Rows from block 3 of the image encoder of a small contrastive image-text model, named by matrix and row number. Rows with one number within an expert belong to one neuron, the router's apart. Each number is 500 + 25 x the weight over its row's rms, rounded and kept within 0 to 999. All counts start at 0. Numbers have three digits each.
Before each expert's rows are labels from the 100 images, of 14848, where the router gives the expert most weight on average: "responds to" is what is common among them. Only what is clearly more common there than usual is listed. The data: short English words printed on busy colour backdrops.
# router: router (encoder.blocks.3.mlp.router.weight, 32x256, trained with AdamW), inputs 0-85
# gate: expert gate (encoder.blocks.3.mlp.gate, 32x64x256), inputs 0-85
# up: expert up (encoder.blocks.3.mlp.up, 32x64x256), inputs 0-85
# down: expert down (encoder.blocks.3.mlp.down, 32x256x64, transposed), outputs 0-85

# expert 12
responds to: grey ink
router.12:521501532501494534494500543491494479482474508463491497496514476481503461498483496523490499534504499485472499513499484570474485557529486461538517496475532544499513481479511474519516478494527506464488544491486514489494491476534496491458493487535449519513509570
gate.2:489497507516456498510503497480504470511472496508484487513499479528499502501508507501501472519543522485459531493513515527537499528463458496515511512519477514479469502500497442514511469502535482502500495511468514450504432511496504500506512496518486489475479582
up.2:477455501489565473500499562491502573479531524487506518479493542469500500495484492503495521506438510545484500506520511491450514475527585498474503493490482486483523495499514559498501537455477511474503587514516478506478530494519498494497506509481530519516560407
down.2:539525523495504488485463493538525506543513480538505500499509519535500465491501499501542497493499498467526486481502599482506502497513487469427452470497489506512510515530461489502499476489493500506498505478498514492500472482489509497492505455504507524550509507
gate.3:553538487511507533502488499519495518553456522499492519482463535490500517525504475475477496489501491498506483526501501492502476508535482518499466479502501588483502514501523472496535511491476515455506530480523557502496518518498486484497526499516502468495524452
up.3:530492475492528614504488498470490488506454512524505518458505507506478518511507511445466481512514507507494507517517509538501454476539490523501509500493494513492515510504499465494507536465483497438502485495516563498525499491491521496502507491545469466500504374
down.3:502566545507471476505511513454486543498517468492495496498496512497559473449526500504497506491463510494496528516498516495516515501503512496525492482487534550482500472552485513518510494501480500484504504520505520460505489499511497511518503510495503488473506499
gate.4:556528523514493498500509529496483501490568503460467504570501500510509494522525470497470473464559439495463501489474493502466496530506501491486498482485506498540502471498488423530457457500502502520518529502496470501463494502500501487482497481516507517518500512
up.4:425488468487495463505501499522537499573485493523541490472498511470508496488468522508531512519493564500503504523502504508518555488497514503510492537565492497434514511508502558493554528501515466483449463482507530499499498496507501514519499523508501499486519495
down.4:456511461502488474496500431502462516509519517503516504503515511506515481542488525510525472490463494497521501538524556482543577480505549506487477507506476500495432528459502507473492483495502435478498510543512468487491502513501526489502504506451505456485482512
gate.5:475493497517540446500490495499494479521494490499500543532507502508481489497507512495483501479493506513446500505514494527509575504508513460501506508518515491577489501502508576505516506500498488498507517501494504502532498495491502492515498469430460503502532412
up.5:442425522510544526491549501505473518523535505479504542496551501543496487497526480515498531474487488498466536495504480517484520507515479477501502525509526508564519512518492550504524494496491512488538524522498542503523489498490479511503502469433496497502508484
down.5:503501475472514497488540511483572466495449466533502509492495482514524523548511525576463504496520514505495526490502560477504506498471498506497500523503511512499510535484468484498538503493491514490542513502469491458499503493467528520487471539532493509489569490
gate.6:519523478500550508483507509503532545470490494451574501480546516501483498499469489519510476490517516521509475492506505519463476509502496468534494502504498501532496521498553463529491498471508514500475516555485540497499518500501533499514502499517498503493482477
up.6:510506477533485501474484516494483523497435484495476503528511490509497491507487484526453476510537541493478484526502498518462504571500578557520509495485505490500513635500485457513491502499449505450498478466502519564484496483457489518495553496483503499475504489
down.6:505504561509460505555527497558499498502473477486497495478491595493499491541524499478528513493511439508498476495502506492515501503492521501532484496554514514516466578523507499492470503501525513504475532497501511503490554553504522525534515507487511497516488512

# expert 5
responds to: monospaced
router.5:470508485485498483481454468468520491555515497528531506540487545511507486512533509465489484527493492504526500498496492483501481511477520522497513514519502481550458490512529503469480505514468484501501510493487462479502512486515491501492490504501544476490479432
gate.2:471518516477500478477493541489506517500545499474506490512459490472514508517548460486511503548490486514547501500491490440490514508520481455495514494495499510483511509505501560502505511511464486497474562495501464500498542502518505512494468458507523489488503464
up.2:500491458503501516504478501503497490491440495565541529490498500504456495486413540511474497522508521509496489499518498541496517525503445531501500527500531527519485531487500473480498582498471513497432420501483552489491469513462456485500519558445498504466500467
down.2:540481495500505496473434521541526486510482489483491483506483503565485495504483548501494454507522502499469485490434490502527516515511519501497509481505513472498502502501502499484488473484517504533517511490501501489502500501521512522455503536501495515519506405
gate.3:503495479475497532496506495543514495509537527466486543472520489510484498502505526488506518505501500519481500548481524504476492488524469522504494497503512501561452524500493550459486501488483493485503465467529497500501483509505500515520505465496500516502509299
up.3:503496484476500515497502493535535517493540536456494534463516465521487496503508541498519509519518500511466498552485528510467490495523459509511499496501508501503460522500497530468483501492486494490496486462530498505501472506516502520513504469487500512508516305
down.3:497501500511563499494510510502506540466480517496495471500516465501506505497512509488438519520495501526481506491503470495480506489472523563521545500500509469472511496494501497520503507482506499500429522480480503495504556506502503511500549480494503477520492499
gate.4:538513498500465496476491464490543489458487489516485507484442525490453517488507469558498497493514581501526474505498511518498544485487498463504504499537491515501461500489514481514432471503497502507494523495496467442490560513496498447500499493528553500520466521
up.4:484471520500583504538509548499492501495500497492523487529518477501550480508484527479522500499480457497484528498503500479495451521502500526504499496485517490477541497524455515482557513504504498496507453545503517527527467491502509545515501488492455492495523459
down.4:537504503483451505568414474524527513497517513501492547494497523494527513551496548445505499502516498507504463504498477501500516531497514501487511501503541516499498469498483518502482500486529484500459545574505492493564506530531486541522506509499467525478521486
gate.5:499533487540563502526510477524495508460492461490502507453475499485486533497509501509546529522501549500439494491502506502498498453456472512488520514521516498435465506496493504538473468515513495502502450492497520507497494469503564509478500520497534495450501482
up.5:495505501473502440483528513491541451504466519465512487520560439514502487509485503502454500475523424513530499523502500497508500557514504493515492497488488549549497472498528514483539518528466497500495554502520479505497536509511502492515504490528458496519484484
down.5:538496473515498485491549511492507523477490484497472520525478506577522508512489466508504499468501520483465529501508498484498486500535475500516487504535508531497576493482512467505482493497503510501512511483487526495504492474545510497488505472471480469538513481
gate.6:518589460499468506499529492513509514464496514468513566533510500465486496491503483500523498550500568485502505504483434473475483571470496453513507521498518479522495489500503461509510498493521513498493501464499573502524485478497488486487503502491494498504500505
up.6:494419520492556498496494506495516495498548518533489449463486509526512512481478502493452461487505508497482499491510507541496522453507510582492478501512490506504510486500506535511507501498478510500504510498500494479478504513502497512498504488473482507495505497
down.6:514506551502495481501509480501451523486521483499499528500524518500521506503491492514524492455479521545508531470495499489508486485508455500510495470495463487517490523491511452485556411506454501485512510476566468510499502483514465561507537509569473495514457509

# expert 6
responds to: yellow ink
router.6:499460496495548483487501489533510479451506448462550468519528460482525545540472524533536520472507524472468545504517477470492549483492491494486486470475480510507479491506481532481499543469529487505517445488501538537482491515496471495529494492472432530514522474
gate.2:478499492493509516500526494518499495451480486479491512499563468531499500498461471500473499500478502475495501514516503493418496478528493497504498517515485495498519463501494499499531567534479496492538482397535541514512515489500491499553495498489500520497502484
up.2:471488506496510520501503487552477500493495468466503539510513495509501530486475456498489499484488467483491480514514512481435482456509495476508506521483499504507550465500510450497524549496486499479503474423523561504500512498500482468525496509503506521489502494
down.2:492512494503493499518520494547492488477500512514511507471571499500528484558477514535497479484493486518454504527473494476492462531507516510478488508500475515493497496419457545500521514507474503500501496499526524488456516498507501478505482496503510490509494525
gate.3:496442487466471530499496500493504493477573506513496531498494489497513509537539499479499522502478511526503502497516493505458470468497443469451486504500499496508461440498498505493501540472462498521501512449505502491500529491502499496496493531501524506501543524
up.3:500454481477490504493508512489503507473599522500498519499465500498501504534500490500509529537481512520494501502493491516477461418461449471470499500504474487479477470500495478505496579488518500543477504457500514484506517487504504503481488502507499503497531500
down.3:472496491471462509516478495509547523506466469503524504536475503496505506509487500520436515500491503500463571499488515508478503510497472524560505470521546512459495528464460482494498481470505498491488477530467513508510516507509513506511516483491489494506489455
gate.4:501505500492442507511497497515500503477470488483524538517483501518507499513512531490503545507498417496512498476491502517510509524511499509515494530493506510507522478500495495505506419476513504483492499522487498499535471501512511480482500522528502499474528510
up.4:498488520534517494487480533514498501519471519522491501486548520491463505488480501486503483490494501504462501510494513495530492452496499498512471497526500485504512467500521503499484483515514494463526514491502507490500475492500501463523507460502503498504471504
down.4:504484520494504481508448501479509481508493500494526495465455513492496520472540419472547485480504495497506499501504496511537459499519496485484501469518509471529520526484530456500533501502487521439531509513499499500465552512500532501482529486507528501497526471
gate.5:520532539482505496503518502542480504507500508498430495522493508523528499497573492472503491501520454499450508514481502563508498529497465468500519495510496489499488467500502496528487514486480496511490533491527464499495476506512520450501500489550500508514487463
up.5:494530535489539502486497499541545482479511468503504498509488508502512497494497549494489483462539455477556481491519496490514515485482507526490511528497504503515508552511539514500483500485510500469510498475495507508507493511507503476493492519495502512488471496
down.5:503513504491503531568500527506504523506483512589476501508466502486512504524502508489484443499533480491455518515507479536499475505460506495532506481499522483502497533491486460490525511513484482481545527501501530519507473482517500504523500526500511490507501498
gate.6:480490505501471492498487562461516517504524524490529500513526510472483502497540489510547500528498528494505482510488512507510475487477574524472482499491465483470496499501522503509493504515516500498515447472505499487461511502520496483493510501501501547500507501
up.6:532484503501534498503491471551485483490507501515483484447482499528553501500471505483470499503500491504495505501510482499447483519496489459527488507465510546531525515497496510493504504457505517490491513529489467502492494516486509500493499484467487494510445513
down.6:532446518505470509473518446494496456500497525533513529498510512465489440495512484500499467455489515468519530476528528512514515448498530518497431465499500508504506518491484496440503501494502457503546530488507502538475490507511487506505490501500466506490528533

# expert 15
responds to: the letter h; white ink; the letter u
router.15:495500502530489505511567492474445486508439501509510473533523468501507484466516506507437486515516488505497469487540474436546489533487537536470551521494498494522511476513484511499489509528510504469549452475539527473484444496488453496525493545541495476503481530
gate.2:491535557456478497511518472519469466499527560483499491495524499552489477501588493448482511471491428501524476529473512480534524433507497512456505498513502499572491502487523476503465490530502498500518496453527512502497470512501469500491483480524492498518495454
up.2:468423433473513512528525479473448589463457487524531499564494491486462467509475500567471504517500501488442511498502495513515478446455561549491532506501514490476494525500460528462520537492540500506465480477521467514494514476514500505490494506514481491499514453
down.2:548456507505478511502496473512518466540476499487449498509485505560495538511514443481508493511490485534508513506525499529499478528513487468488501499516537503504510501537496496500492528496511482479512486525509516501525518492500504481449485511502474453499470517
gate.3:547452484525452499498482516512502493455540482502491486519465506494500500498486475466458501449555469491482485507509483490487507507504501489500521496486496480486550497500487492533506501493524518518551494511510515484487533510499492503498515482497490513495484517
up.3:487547539475567502503507492498508497558492510495510533491557495508497500503506527511552504557460514499537522497492527534515496487497488510502473502512503541509451490500525511479487503512469491479461503486500455504528467485498511506502482509494500491502509494
down.3:475473457471491496508467511512514564484448490522488517516480486473507487547496439556501482507513499532555495513480485490543496500484553496480517485519471523503538526475487527504451466502485497489481512541504504494465480500552503503504472513499498497507513525
gate.4:431481474500618508499516513478469477429507473494495475499539504506505486498494518492493510492489495506507514500488498518497499476506465513501527495502503508468501484502539530500496532478490507506474485496500563492500490501500546518528491493509478499471504513
up.4:504550506465465498502502506528559488571503517489485514551459477509514476522505440519483496501509493491502489491499515498502494505509500494507477497501490490516496467500480416533502469515480487500518542502482485496497510501501491501495495441491515504512499502
down.4:469447489500443506510488493507501545532512475521499499503485468485455488508477501482504505502528472488501476482499514501524498513550516501496474467536502484532530492481438494529508472520518520502518510432520537535519491499502497497424507457560463525524497527
gate.5:475515496522456506485516503508488489515494505532491525446494492506477503510504464486473498505489532541503477502497499500501503521507525473496503503501501494535494469501484466517446429548481470509544483456498568501512492486498520500514487478488490500507485567
up.5:524474507500496526511501500485495491498449503500501503528563508494517501490520566502498489502497482463474530498524529479471509480477485579516490498471495531380500494500525468467553510490536504491514499547497485502500497502496490502493494503500502489502516445
down.5:500500496495471498485488485513507499490479492517492498516527475523501506503474525522508500486513505503492484478454556529492528537497498517517466475475470515504442501485510515435501489503505497505500492503504507498522471493480481514518490512507476544499512441
gate.6:499489484477483488502497480466544500440407515505509499504504513515505487505492504544462490485500513461498503504483495496497501519500489528467503509488501452413505496499498509462518535502471516502508543540498429518507476500500495515504483497488477504515504445
up.6:497504526485457496534478496488515440480433514492472500509511536518503493503503507574419493479487500471481499488458501499509504513534473531502500498498502451483531500499501516470495528508480506503528523497509395521512464499487500527512485506500418550503526426
down.6:502476505520518547487502518442509485496513477496514490486494502518530482505518499492456497494489520503524473469505536504505488496499487498532535467474507558536494502497484504499551514541485510497468485499475547462501435437524500505520520509511494506522474518